Rows from block 2 of a small CTC audio transcriber, named by matrix and row number. Rows with one number belong to one channel. Each number is 200 + 30 x the weight over its row's rms, rounded and kept within 0 to 999. All counts start at 0.
After each channel's rows are labels from the 100 clips, of 14848, where the channel reaches its highest value: "lies over" is the class under the peak; "strongest on" is what is common among them. Only what is clearly more common there than usual is listed. The data: strings of digits, spoken by a formant synthesiser in many voices. In brackets: how many of the 100.
# convs0: first width-9 conv, stride 2 (model.blocks.2.convs.0.weight, 192x192x9, each kernel summed), inputs 96-191
# convs1: second width-9 conv (model.blocks.2.convs.1.weight, 192x192x9, transposed, each kernel summed), outputs 96-191

convs0.122,165,196,183,206,181,242,150,171,219,213,141,237,219,226,188,197,227,241,198,145,248,245,212,225,153,194,264,210,181,198,162,186,181,150,209,180,221,210,147,201,160,195,243,205,276,155,221,222,177,181,218,204,231,242,240,151,202,238,237,199,170,206,220,157,183,240,178,240,215,244,171,248,201,179,216,202,256,227,241,188,175,234,158,212,232,187,183,235,253,221,264,206,190,188,166,205
convs1.122,167,271,183,157,154,194,148,249,190,160,168,215,205,213,159,150,241,256,153,153,177,193,194,175,205,152,202,215,199,221,189,166,150,160,175,194,168,177,188,206,163,148,202,164,201,203,170,239,259,235,195,164,177,230,176,173,182,261,213,178,192,215,228,183,239,215,181,182,201,208,239,186,239,174,245,103,150,175,171,194,167,176,243,204,198,211,152,194,231,190,164,225,214,188,152,262
lies over: /ʌ/ (82)
strongest on: "one" (100); first digit: one (63); last digit: one (31)

convs0.13,255,172,186,204,204,222,232,166,185,195,224,222,149,198,210,188,218,295,212,237,198,206,201,160,229,211,205,213,208,261,217,165,168,154,229,183,215,234,208,204,146,188,216,200,139,204,220,207,198,235,174,162,214,176,179,188,154,154,210,186,164,210,185,201,208,243,208,256,230,209,213,176,293,257,196,228,155,198,183,182,172,236,192,193,223,235,150,202,164,206,210,171,170,152,223,187
convs1.13,244,186,218,203,214,182,170,230,193,192,154,210,176,200,235,154,215,207,181,204,197,181,167,231,150,115,179,170,177,196,177,157,172,185,153,230,214,213,211,186,192,219,183,206,134,171,173,145,225,171,185,221,177,166,181,184,137,183,252,238,167,223,203,143,217,232,269,144,236,187,215,174,180,200,205,220,170,222,216,196,176,208,234,196,191,135,173,158,157,177,165,184,171,219,175,206
lies over: /ɪ/ (77)
strongest on: "six" (56); voice: child-like voice (51); first digit: six (33); thin (high-pass) (31)

convs0.104,232,199,224,212,229,166,145,254,146,195,179,235,199,210,204,204,185,177,146,198,249,193,205,183,222,161,198,244,235,152,200,217,207,197,242,187,205,208,202,221,229,212,207,188,212,192,150,222,181,153,150,169,217,186,224,181,216,209,195,171,187,180,195,211,175,205,198,206,223,219,261,182,150,206,228,176,267,170,210,206,178,167,256,217,199,178,222,240,235,226,201,217,188,197,229,157
convs1.104,153,224,179,173,188,252,156,190,192,236,162,233,184,187,163,165,193,223,222,170,235,204,190,173,204,145,148,185,241,216,178,179,170,189,198,170,206,140,217,239,232,172,231,231,279,193,190,228,148,208,180,224,212,180,216,215,166,203,129,220,182,198,183,150,160,188,220,193,178,216,215,212,168,211,170,184,185,180,211,197,176,220,240,155,196,212,206,183,234,180,211,190,184,201,153,172
lies over: /s/ (60); /z/ (29)
strongest on: first digit: eight (27)

convs0.189,260,179,164,118,184,193,180,177,235,149,131,224,171,230,194,240,194,205,192,159,94,232,203,230,282,210,197,198,191,214,186,227,189,204,194,238,177,207,229,223,167,221,168,190,185,204,143,168,216,232,177,155,196,206,211,183,181,172,234,201,199,184,230,241,234,238,230,217,207,168,192,209,194,189,187,238,147,149,162,205,215,219,141,188,211,201,236,181,190,196,222,197,204,149,195,229
convs1.189,215,203,153,207,225,195,188,216,250,259,246,203,192,198,188,205,209,154,232,183,174,193,232,203,215,131,213,193,209,203,207,236,232,225,232,245,167,202,198,146,205,198,270,241,265,198,217,219,274,189,202,211,245,265,227,156,214,200,171,202,202,288,165,109,222,256,168,227,167,184,143,194,214,176,203,220,220,226,200,172,174,183,159,200,172,202,204,251,139,163,214,170,189,162,159,221
lies over: /ɹ/ (60); /ə/ (39)
strongest on: "seven" (54); muffled (low-pass) (30)

convs0.172,201,181,220,193,193,186,162,199,198,172,234,108,190,211,192,218,179,171,157,200,230,212,260,223,240,245,144,175,175,239,192,206,175,237,169,177,180,212,191,278,223,221,200,167,220,255,158,198,223,257,164,218,214,217,212,222,186,192,215,197,215,187,133,175,167,167,218,190,193,190,202,175,182,149,208,184,119,194,195,234,279,200,141,211,175,184,195,220,255,194,179,197,197,162,240,194
convs1.172,191,142,195,195,209,217,201,157,152,231,195,174,161,168,190,187,198,203,188,169,174,203,223,198,219,222,218,188,227,216,174,226,141,201,213,181,242,198,170,176,215,141,243,160,171,184,216,205,244,250,212,205,157,207,195,171,165,203,147,189,238,191,181,183,169,186,225,219,175,221,203,210,187,192,183,207,178,180,195,184,239,214,196,181,229,187,223,192,253,198,163,186,223,163,210,214
lies over: /s/ (93)
strongest on: "seven" (69); number of digits: 5 (40); clipping (37)

convs0.39,210,158,188,223,174,220,258,198,200,220,133,231,115,189,197,199,187,190,217,179,199,215,195,151,174,170,192,229,164,222,214,195,214,147,207,207,203,168,155,171,188,224,228,213,216,155,247,191,186,227,206,134,201,253,242,186,207,218,199,226,190,206,299,196,226,186,139,202,183,261,146,186,199,245,224,160,253,208,178,171,172,243,167,198,177,235,182,236,160,201,241,226,202,224,158,219
convs1.39,156,200,171,160,168,194,199,211,205,148,167,257,204,196,171,173,250,173,176,195,216,188,174,185,188,138,202,239,243,196,234,125,147,140,209,170,185,185,195,209,190,171,199,203,187,211,169,219,186,236,167,194,180,167,172,233,180,171,208,240,160,142,181,186,134,259,224,196,150,201,223,211,179,236,198,165,174,186,251,238,219,228,235,173,227,181,175,205,283,201,174,196,174,166,197,232
lies over: /i/ (38)
strongest on: "three" (76); first digit: three (31)

convs0.73,213,212,182,230,242,245,238,186,187,194,236,157,212,193,237,183,231,127,144,142,159,170,187,200,164,215,290,199,214,174,157,210,191,211,207,166,211,161,155,199,193,190,184,179,231,170,190,196,190,240,262,186,217,213,219,222,182,205,144,155,229,202,190,188,270,226,187,172,163,206,173,235,152,207,180,218,286,175,178,213,176,234,186,164,232,178,161,193,222,170,143,177,183,232,226,213
convs1.73,216,199,147,179,206,228,211,249,220,170,175,221,212,224,256,198,216,209,211,187,193,194,179,180,211,222,225,257,151,219,246,170,231,186,193,241,189,182,214,182,221,177,209,182,217,203,218,201,118,240,190,198,189,162,163,203,192,245,201,214,211,192,217,162,263,218,190,163,189,174,166,188,197,177,250,163,234,184,225,234,174,186,171,201,188,242,171,252,231,152,150,212,219,164,169,297
lies over: /t/ (40); /u/ (39)
strongest on: "two" (65); clipping (44); rumble (40); last digit: two (35)

convs0.82,233,225,181,174,219,203,117,186,157,229,180,211,190,223,199,204,203,189,197,155,153,162,155,225,213,173,175,232,235,148,135,212,226,175,203,236,214,98,217,211,189,207,152,172,218,205,166,200,223,215,229,224,174,214,210,227,198,162,161,168,176,198,210,246,185,249,166,184,189,161,223,167,182,223,185,158,235,217,142,247,175,190,233,215,237,294,221,192,190,186,237,176,224,159,195,191
convs1.82,188,184,144,155,219,211,155,194,199,215,180,208,191,182,165,172,213,171,197,154,228,242,191,187,214,151,180,173,207,233,177,197,231,205,204,157,219,143,232,193,192,204,241,185,258,137,220,225,207,219,193,234,178,195,239,215,180,186,125,241,210,224,173,170,136,207,195,196,232,167,222,182,229,221,146,169,208,178,186,194,172,192,179,187,169,182,264,189,187,161,239,221,203,173,154,224
lies over: /f/ (34); /s/ (28)
strongest on: clipping (25)

convs0.31,145,177,160,218,202,219,198,173,244,197,205,209,215,177,196,202,205,180,184,163,139,235,101,231,216,217,170,204,197,205,164,219,200,230,223,182,190,271,188,258,189,225,208,209,214,165,195,169,224,273,190,237,163,241,173,232,205,151,236,181,248,146,266,184,253,160,111,201,164,201,195,153,226,190,192,195,241,153,182,211,250,201,214,165,213,208,176,196,208,181,206,168,198,180,175,243
convs1.31,215,198,231,193,231,207,179,160,179,199,185,137,278,191,186,216,183,207,185,229,183,177,181,174,190,218,218,265,248,197,221,204,239,176,196,195,170,186,186,189,191,188,233,196,241,234,180,204,162,203,192,225,115,193,216,176,261,222,217,194,180,194,184,180,239,208,170,201,204,196,216,178,152,160,201,223,210,176,187,212,195,224,176,200,176,222,188,243,242,180,165,226,211,247,192,212
lies over: /f/ (74)
strongest on: "five" (56); "four" (56); clipping (46); first digit: four (28)

convs0.68,145,195,210,197,174,157,156,194,212,234,217,196,217,171,174,212,218,222,206,156,156,158,319,216,172,183,181,205,201,195,163,227,183,209,238,215,207,110,234,243,197,192,159,229,212,267,171,214,222,214,131,239,163,178,191,217,222,216,270,202,192,209,177,207,171,207,236,181,170,201,192,167,208,239,197,190,140,139,220,200,226,191,176,157,187,159,210,206,251,209,188,219,245,170,215,189
convs1.68,152,214,232,185,175,172,188,233,168,154,175,237,164,178,208,144,223,230,225,197,216,213,202,215,233,181,178,157,226,245,161,164,208,261,233,176,151,207,191,230,215,210,200,220,286,149,215,205,220,219,216,233,176,174,164,185,214,213,175,248,254,196,206,180,148,179,258,163,157,218,205,221,188,200,181,199,178,191,197,170,183,193,203,192,222,174,196,205,277,203,221,203,177,194,164,178
lies over: /s/ (99)
strongest on: "six" (70); rumble (38); first digit: six (34); clipping (32)

convs0.24,186,202,157,193,209,205,196,213,174,227,223,199,212,187,208,183,243,250,203,204,273,225,239,196,197,230,196,214,253,214,209,175,240,206,238,241,186,174,218,176,227,212,194,133,212,195,187,191,212,183,199,181,160,198,225,200,192,151,189,194,199,216,256,168,201,247,267,214,234,219,185,216,194,198,225,227,182,175,242,195,192,193,212,189,202,137,200,212,175,242,213,216,210,277,212,238
convs1.24,160,174,199,183,187,250,171,233,188,245,194,162,228,175,192,204,197,200,184,175,195,198,220,222,205,202,163,149,205,196,199,228,188,198,225,197,204,173,177,196,188,169,196,106,269,152,169,192,221,162,171,255,238,176,211,237,173,209,173,189,216,144,185,194,154,183,236,178,218,173,156,176,227,186,155,210,146,207,232,162,215,222,238,197,205,161,213,160,205,203,192,204,183,212,148,230
lies over: /f/ (92)
strongest on: "four" (77); first digit: four (38); last digit: four (35); clipping (34)

convs0.90,202,200,230,194,175,229,174,176,205,155,176,246,228,185,165,184,201,175,155,245,147,272,203,179,192,217,158,182,194,299,244,195,193,191,216,198,177,181,221,234,201,193,192,208,206,190,155,195,242,185,184,259,201,192,182,191,210,214,194,206,257,169,258,178,216,153,174,210,148,128,217,168,204,167,149,207,218,209,164,225,308,189,204,208,196,229,220,195,222,186,237,206,194,159,190,218
convs1.90,128,244,197,205,186,184,223,138,220,186,183,193,230,200,210,205,188,183,195,241,217,195,250,222,198,192,188,252,208,236,181,264,174,219,193,170,148,168,175,165,210,184,213,170,234,210,221,212,238,233,181,220,171,251,208,179,230,308,143,187,203,227,182,229,191,171,151,183,177,204,176,194,160,189,263,193,223,189,189,185,199,238,184,195,207,169,187,216,212,189,213,208,222,199,198,153
lies over: /f/ (95)
strongest on: "five" (73); last digit: five (33); clipping (25)

convs0.190,156,201,215,178,215,168,192,175,204,162,181,144,213,222,218,206,188,179,150,220,183,151,263,165,185,234,166,200,187,275,144,195,193,239,242,163,222,195,224,267,179,196,192,197,178,249,179,204,210,228,219,245,200,166,208,133,167,175,222,182,214,222,192,195,178,176,173,198,234,212,271,161,242,163,198,193,141,190,201,232,227,219,185,214,190,147,192,204,212,189,238,186,173,172,171,189
convs1.190,151,235,164,196,201,209,197,143,226,187,222,154,179,177,211,201,207,218,170,207,234,232,175,213,178,208,215,192,216,203,172,234,177,172,214,215,192,164,172,212,204,156,168,223,218,220,192,239,206,235,216,231,194,224,217,207,187,226,154,225,207,172,181,159,142,175,204,188,138,201,216,233,210,192,135,204,171,221,177,170,225,185,239,186,179,195,207,230,264,160,202,213,231,147,190,168
lies over: /f/ (30)
strongest on: clipping (37)

convs0.17,228,219,239,199,192,166,250,205,180,178,170,164,205,232,210,205,205,177,210,213,167,234,184,219,164,190,169,228,219,200,257,223,189,182,194,187,215,129,170,162,216,172,177,226,232,194,225,182,174,178,229,134,121,211,143,217,209,189,205,194,177,222,196,197,208,208,204,194,199,186,181,212,172,170,220,223,178,203,179,202,250,225,163,176,207,210,244,261,182,176,140,216,206,199,200,195
convs1.17,176,166,114,206,216,210,182,202,157,232,257,236,195,207,150,175,193,177,174,200,211,271,169,206,216,206,237,170,260,169,214,193,241,165,158,230,196,184,224,192,213,195,199,173,174,182,206,239,227,222,190,209,215,196,233,233,168,148,179,191,211,194,180,143,177,194,181,207,165,195,149,188,264,197,203,232,196,200,165,215,184,222,252,185,200,268,248,230,179,197,225,208,200,182,159,176
lies over: /ɹ/ (92)
strongest on: "zero" (70); voice: child-like voice (66); first digit: zero (36)

convs0.97,183,177,162,180,211,201,258,178,195,178,148,213,137,199,191,228,192,207,188,162,230,199,206,208,205,192,180,238,196,233,199,200,188,166,199,188,227,202,213,231,184,217,214,219,223,187,234,220,184,194,141,151,196,188,254,200,195,247,298,245,154,188,225,211,191,177,164,215,246,218,168,231,162,202,207,177,131,257,209,199,193,233,195,215,171,246,142,262,199,201,238,221,180,245,175,180
convs1.97,230,202,243,164,201,213,164,255,147,195,171,171,188,186,164,173,228,200,178,167,209,200,193,160,231,176,243,216,179,181,228,92,174,138,192,196,227,213,192,193,211,185,215,214,180,211,169,248,257,199,175,146,192,162,180,226,177,210,226,188,170,175,206,220,187,203,245,213,140,216,220,163,263,217,195,184,150,203,179,217,222,186,211,199,220,239,201,167,176,220,197,205,178,163,208,188
lies over: /ʌ/ (92)
strongest on: "one" (99); first digit: one (59); last digit: one (43)

convs0.130,321,185,205,193,206,255,179,192,218,174,137,220,201,266,204,241,187,163,175,206,247,197,179,185,200,198,213,216,229,188,190,224,210,206,221,215,209,195,168,227,206,228,221,222,261,211,166,180,216,186,201,216,222,204,191,164,224,215,222,248,194,196,227,203,176,148,174,193,230,174,150,243,208,170,157,201,150,190,210,238,218,218,203,220,241,263,193,270,244,181,253,199,205,165,230,206
convs1.130,159,173,196,221,208,190,169,170,223,235,214,198,135,182,174,204,159,209,146,234,248,201,187,239,173,204,206,198,215,207,226,215,170,232,187,232,169,238,193,199,262,188,169,267,247,199,172,209,212,148,198,222,141,192,217,176,225,156,203,202,148,151,177,227,179,155,204,152,177,191,172,228,194,191,203,187,199,160,154,203,230,229,236,194,211,116,178,202,155,206,233,223,231,197,173,197
lies over: /ʌ/ (78)
strongest on: "one" (84); voice: child-like voice (56); first digit: one (54)

convs0.149,94,204,149,207,210,209,240,179,151,197,216,245,197,255,227,231,211,219,208,185,198,240,227,256,227,197,214,203,217,190,215,197,191,197,227,214,255,218,206,195,200,217,233,286,166,165,196,181,197,171,219,181,198,183,186,233,202,233,231,227,162,154,177,179,205,185,188,211,259,162,224,197,176,180,176,245,151,242,236,183,193,212,191,256,221,177,201,214,221,200,246,198,179,196,210,184
convs1.149,208,166,204,159,219,202,175,214,186,184,200,191,217,203,202,201,223,195,189,151,189,168,179,191,212,228,239,178,246,175,206,141,160,170,184,207,249,223,216,177,225,228,176,144,94,226,188,215,226,180,208,143,237,167,216,187,125,165,194,162,182,167,204,189,189,138,188,235,177,216,208,189,213,230,187,216,185,235,197,224,216,203,241,181,196,221,230,168,191,177,189,169,201,189,223,210
lies over: /ʌ/ (59); /w/ (28)
strongest on: "one" (87); first digit: one (60); last digit: one (45)

convs0.81,201,240,198,195,172,189,251,169,224,196,237,211,171,207,188,197,176,162,208,234,125,171,243,160,114,259,216,195,240,165,240,188,214,229,211,156,193,217,201,176,201,202,184,193,201,186,239,187,195,203,239,214,205,171,214,196,172,176,201,235,229,200,158,160,248,227,142,188,208,199,272,209,210,210,222,282,179,212,162,167,205,233,165,211,186,230,175,181,205,172,207,213,195,214,183,220
convs1.81,243,229,171,144,229,190,215,240,210,186,133,155,226,166,222,211,217,210,141,175,252,210,234,192,194,250,244,209,177,206,181,166,194,167,223,194,267,217,186,223,199,221,192,218,195,188,174,204,190,145,196,158,253,202,177,216,184,225,185,191,209,204,214,228,227,212,163,189,202,201,180,150,232,227,246,235,202,243,212,227,197,156,268,195,238,147,202,197,154,177,222,212,205,219,214,164
lies over: /ɹ/ (50); /v/ (49)
strongest on: "zero" (63); "seven" (59); voice: deep voice (50); first digit: zero (32)

convs0.131,188,162,200,237,216,156,189,191,241,197,211,242,223,220,171,191,224,186,181,227,152,220,165,273,178,206,173,188,189,173,177,219,176,193,193,210,179,181,218,189,208,168,239,204,206,234,191,174,203,204,186,232,210,186,182,193,219,227,148,242,181,153,249,184,211,201,204,207,153,203,240,159,155,189,209,228,234,203,215,227,294,192,188,215,189,252,211,270,196,206,232,167,183,162,187,226
convs1.131,181,183,184,198,183,231,233,233,251,266,207,182,223,163,196,218,213,220,188,189,218,190,179,235,212,265,218,194,203,214,180,227,163,239,254,220,202,176,189,210,228,184,200,191,194,162,218,205,181,205,214,281,191,239,254,193,190,264,162,230,226,190,172,234,216,181,170,242,163,193,177,189,230,171,199,226,202,159,161,177,240,220,227,210,209,147,217,192,243,163,244,211,249,188,150,175
lies over: /f/ (93)
strongest on: "five" (61); clipping (33)

convs0.6,229,172,216,241,194,146,209,215,174,208,135,163,231,186,176,221,220,156,220,235,283,153,161,197,187,206,178,220,214,226,191,189,189,204,203,175,182,195,210,247,229,178,203,170,238,244,209,182,202,222,158,259,225,193,222,201,204,250,182,251,274,219,226,216,190,133,199,185,169,174,139,179,147,174,203,175,194,173,199,202,225,174,196,231,223,218,198,170,203,212,246,199,190,158,233,192
convs1.6,170,172,218,202,252,225,191,86,209,240,252,195,203,154,161,201,181,166,219,212,206,189,217,210,197,169,197,221,236,205,173,201,175,190,189,179,154,195,197,194,207,168,183,182,310,177,191,223,118,200,198,241,206,205,207,209,221,182,227,193,175,197,185,187,183,187,174,147,202,212,233,193,201,184,197,200,218,250,188,181,238,250,201,191,241,150,194,189,217,199,209,215,194,240,214,176
lies over: /s/ (52); /f/ (25)
strongest on: "six" (55); first digit: six (32); clipping (26)

convs0.30,159,173,200,182,207,215,213,203,225,168,242,156,186,181,224,213,185,260,194,192,154,229,229,194,295,194,137,261,143,178,198,230,181,216,236,191,175,194,173,252,177,178,218,220,163,200,149,173,239,245,159,186,190,204,199,209,188,159,216,202,167,196,237,187,163,213,244,199,173,157,216,168,206,153,258,245,87,206,203,250,235,260,189,183,209,226,228,229,212,164,162,169,203,147,186,200
convs1.30,215,148,193,206,214,209,188,216,225,231,213,202,206,208,159,192,191,217,173,208,176,207,184,200,210,173,161,251,201,183,169,241,142,213,168,172,166,172,227,233,196,178,225,231,147,189,180,199,196,238,206,213,191,192,208,151,190,180,181,248,192,215,215,155,184,219,197,220,163,199,230,168,243,184,165,204,159,173,236,188,182,189,154,202,207,150,235,232,180,167,147,187,196,184,214,163
lies over: /s/ (64); /ɛ/ (25)
strongest on: "seven" (81); clipping (56); last digit: seven (33); first digit: seven (32)

convs0.70,137,211,241,191,192,176,173,172,188,183,231,199,243,220,216,186,182,207,161,229,230,194,213,185,190,223,130,186,150,251,194,196,211,215,203,180,202,183,217,237,169,202,174,212,164,220,187,189,196,242,245,204,227,197,224,209,202,178,139,196,159,206,214,221,176,169,204,214,173,171,262,193,241,166,212,208,168,240,196,228,292,230,154,236,187,195,220,184,157,203,203,205,189,180,203,199
convs1.70,88,191,173,192,176,227,195,157,169,192,220,184,211,159,218,203,190,207,192,178,211,214,175,210,206,218,230,235,248,214,206,195,191,99,194,170,209,206,203,192,222,174,209,243,170,206,196,211,162,208,206,202,189,197,209,254,197,225,155,223,178,223,178,170,227,207,216,190,124,216,218,223,180,206,206,220,145,170,177,170,198,165,202,145,214,256,209,196,200,143,197,218,211,188,186,176
lies over: /z/ (58); /ɪ/ (31)
strongest on: "zero" (89); voice: child-like voice (59); first digit: zero (58); last digit: zero (34)

convs0.179,172,211,190,232,209,216,211,182,124,182,170,211,174,215,252,205,205,141,158,197,222,242,247,240,208,274,205,187,202,172,181,209,193,230,168,212,192,184,234,183,208,211,185,293,190,187,175,244,187,217,186,205,203,165,226,202,185,229,319,192,230,158,187,159,181,164,188,168,224,198,200,199,206,201,208,218,167,227,213,205,253,203,181,225,211,223,209,236,196,205,253,178,200,201,205,169
convs1.179,196,249,203,164,197,199,173,158,134,151,130,179,191,209,184,221,212,178,176,172,197,196,212,208,226,271,217,228,200,188,207,180,181,189,227,235,199,171,179,180,207,168,240,149,159,198,159,220,229,282,203,169,182,178,142,184,182,172,161,209,235,230,229,265,200,244,179,252,215,218,191,165,255,213,166,210,185,212,223,182,219,167,215,190,235,195,216,215,242,166,213,215,210,155,209,230
lies over: /ʌ/ (77)
strongest on: "one" (100); last digit: one (51); first digit: one (51)

convs0.72,199,213,171,186,196,185,169,172,160,171,236,229,157,206,214,191,216,274,231,153,163,206,153,239,165,209,263,171,157,210,102,204,197,219,184,189,170,177,193,208,213,173,245,170,198,211,234,169,207,206,241,219,256,244,202,184,182,209,145,187,202,237,147,156,171,211,220,211,175,209,91,198,186,211,230,218,163,224,194,200,252,185,195,209,197,215,158,209,221,194,159,170,208,190,162,216
convs1.72,182,146,223,205,227,184,201,212,207,202,237,228,234,214,144,180,200,164,198,193,180,230,194,172,194,204,117,205,210,210,172,155,155,209,159,157,173,188,233,146,171,224,181,181,220,163,167,176,139,156,186,249,203,160,243,219,193,175,223,252,177,254,183,135,248,219,252,187,221,217,232,209,193,185,139,180,157,180,232,209,182,233,192,172,156,224,206,158,245,183,165,174,200,202,161,212
lies over: /i/ (77)
strongest on: "three" (79); voice: deep voice (52); first digit: three (49); last digit: three (31)

convs0.84,213,177,197,207,192,222,214,175,256,179,131,261,230,215,196,208,210,149,275,208,204,200,163,215,258,199,237,182,168,228,163,189,167,174,217,167,150,203,245,154,194,236,206,185,261,151,251,146,226,222,194,259,208,174,232,194,167,189,203,212,255,208,244,197,152,209,197,226,216,210,129,210,230,219,154,211,206,249,164,181,276,193,162,182,225,203,148,156,199,206,224,211,198,202,131,196
convs1.84,152,197,239,206,213,161,153,163,229,217,196,163,231,206,208,197,177,202,210,223,194,215,243,208,199,203,149,256,232,237,204,216,197,246,213,168,167,172,180,142,183,192,217,229,198,212,158,173,157,206,176,226,158,216,207,178,257,199,199,185,159,180,177,225,146,239,151,195,215,200,156,155,132,161,202,216,219,193,199,182,193,248,156,203,145,157,215,197,176,179,217,209,213,201,183,203
lies over: /f/ (53)
strongest on: mains hum (56)

convs0.143,202,214,249,226,207,213,188,196,161,195,239,204,229,222,205,226,208,164,146,217,209,196,259,191,204,250,204,213,228,208,218,205,199,264,178,176,203,160,203,223,211,194,193,229,175,216,219,231,197,179,225,134,185,216,210,192,169,218,182,189,188,206,203,208,170,218,156,216,250,239,216,188,214,157,211,220,216,247,195,155,247,218,169,180,182,132,192,252,208,213,195,247,198,209,173,230
convs1.143,187,280,197,206,200,238,242,214,230,170,216,191,235,190,254,196,213,184,205,188,196,194,169,213,225,249,212,178,224,206,273,203,198,213,255,178,185,223,206,193,238,210,192,173,201,169,170,254,177,249,208,241,209,130,186,218,195,213,182,242,243,184,166,159,244,236,171,213,197,201,147,180,213,210,258,226,193,174,184,206,187,176,208,214,201,218,189,195,229,208,141,204,162,237,197,216
lies over: /ʌ/ (67)
strongest on: "one" (74); first digit: one (37); last digit: one (33)

convs0.8,148,180,169,196,197,219,209,154,165,185,187,243,214,227,173,149,215,174,157,200,216,220,139,169,179,185,229,208,235,219,203,178,207,221,191,193,175,199,184,219,199,147,191,173,207,174,236,191,236,218,222,203,155,182,179,224,234,191,215,226,188,153,249,224,157,154,181,204,242,140,169,193,238,233,141,187,235,178,247,169,256,187,209,205,202,139,209,193,177,170,191,245,151,227,146,245
convs1.8,208,177,202,213,157,173,224,205,194,158,180,211,196,207,201,207,193,164,260,232,216,199,227,194,197,188,187,174,225,224,191,218,202,266,191,140,221,199,234,187,195,228,176,146,169,213,164,234,169,199,186,227,146,137,156,223,214,180,216,240,190,160,178,270,99,185,196,177,178,216,172,204,164,198,222,226,202,172,226,184,218,233,158,214,199,89,161,200,216,207,172,190,171,193,202,154
lies over: /s/ (56); /z/ (32)
strongest on: reverberation (76); "zero" (54); clipping (33)

convs0.80,231,179,244,215,257,170,218,262,166,213,184,136,228,181,216,193,224,184,221,236,242,181,187,161,157,166,197,244,232,177,258,215,215,196,199,216,212,134,212,170,202,209,226,210,220,231,228,245,166,131,130,204,202,182,191,186,235,234,150,217,208,191,240,242,171,228,183,200,216,235,227,224,138,210,239,189,232,152,189,204,153,186,225,209,231,199,196,200,188,230,229,212,207,204,266,176
convs1.80,184,177,182,168,187,270,120,215,183,245,170,217,201,191,169,154,191,188,196,171,275,175,184,195,218,161,154,224,234,217,188,152,166,188,147,152,178,143,240,186,214,162,230,232,233,168,200,213,170,205,165,231,199,178,224,188,166,194,159,249,192,222,192,176,156,195,236,181,224,185,230,195,222,226,149,188,166,170,231,234,180,229,214,163,204,174,222,209,228,194,198,214,165,175,140,177
lies over: /s/ (92)
strongest on: "six" (83); first digit: six (35); last digit: six (27)

convs0.43,192,176,222,214,236,206,223,177,178,180,177,173,187,256,214,210,206,171,157,226,224,186,263,133,121,221,244,217,233,212,203,161,207,193,266,160,200,223,190,180,163,198,221,230,158,242,223,217,169,229,256,176,208,212,193,225,179,178,143,196,206,240,175,204,181,231,155,219,187,199,221,196,187,210,227,224,157,234,158,177,246,224,138,251,204,171,174,248,195,219,251,223,209,217,203,187
convs1.43,202,224,191,151,196,178,190,180,233,197,191,206,269,167,260,223,218,152,163,167,220,152,190,204,128,203,157,145,199,201,173,160,166,188,226,209,225,209,183,206,200,219,188,217,237,156,170,217,227,187,175,207,199,217,205,174,185,178,190,214,210,184,154,192,194,180,167,196,222,185,199,177,209,199,273,178,177,228,159,189,208,183,240,190,169,135,191,144,209,221,161,211,197,213,216,189
lies over: /z/ (37)
strongest on: "zero" (67); first digit: zero (35); mains hum (32); clipping (28)

convs0.47,219,186,184,163,196,179,184,177,207,187,154,255,163,175,207,181,224,218,236,223,182,235,93,239,215,191,202,166,184,200,219,162,150,222,182,192,224,154,202,230,193,211,240,181,228,136,196,155,217,215,187,263,220,204,178,194,194,130,200,151,220,196,183,176,162,197,192,207,180,182,238,187,154,178,178,181,190,248,177,199,238,217,195,214,217,212,189,200,260,216,207,232,185,182,201,191
convs1.47,191,213,175,174,189,197,189,270,206,207,213,171,248,195,268,184,209,209,227,170,198,202,209,180,233,211,206,221,198,200,216,204,236,186,243,146,251,183,230,148,220,181,241,173,199,222,205,166,253,244,208,190,143,217,234,175,171,189,162,172,223,191,194,176,224,221,185,248,170,213,182,236,205,212,210,177,213,158,159,226,181,170,211,179,196,168,234,188,186,201,214,179,215,144,160,192
lies over: /t/ (100)
strongest on: "two" (70); rumble (62); last digit: two (30); clipping (27)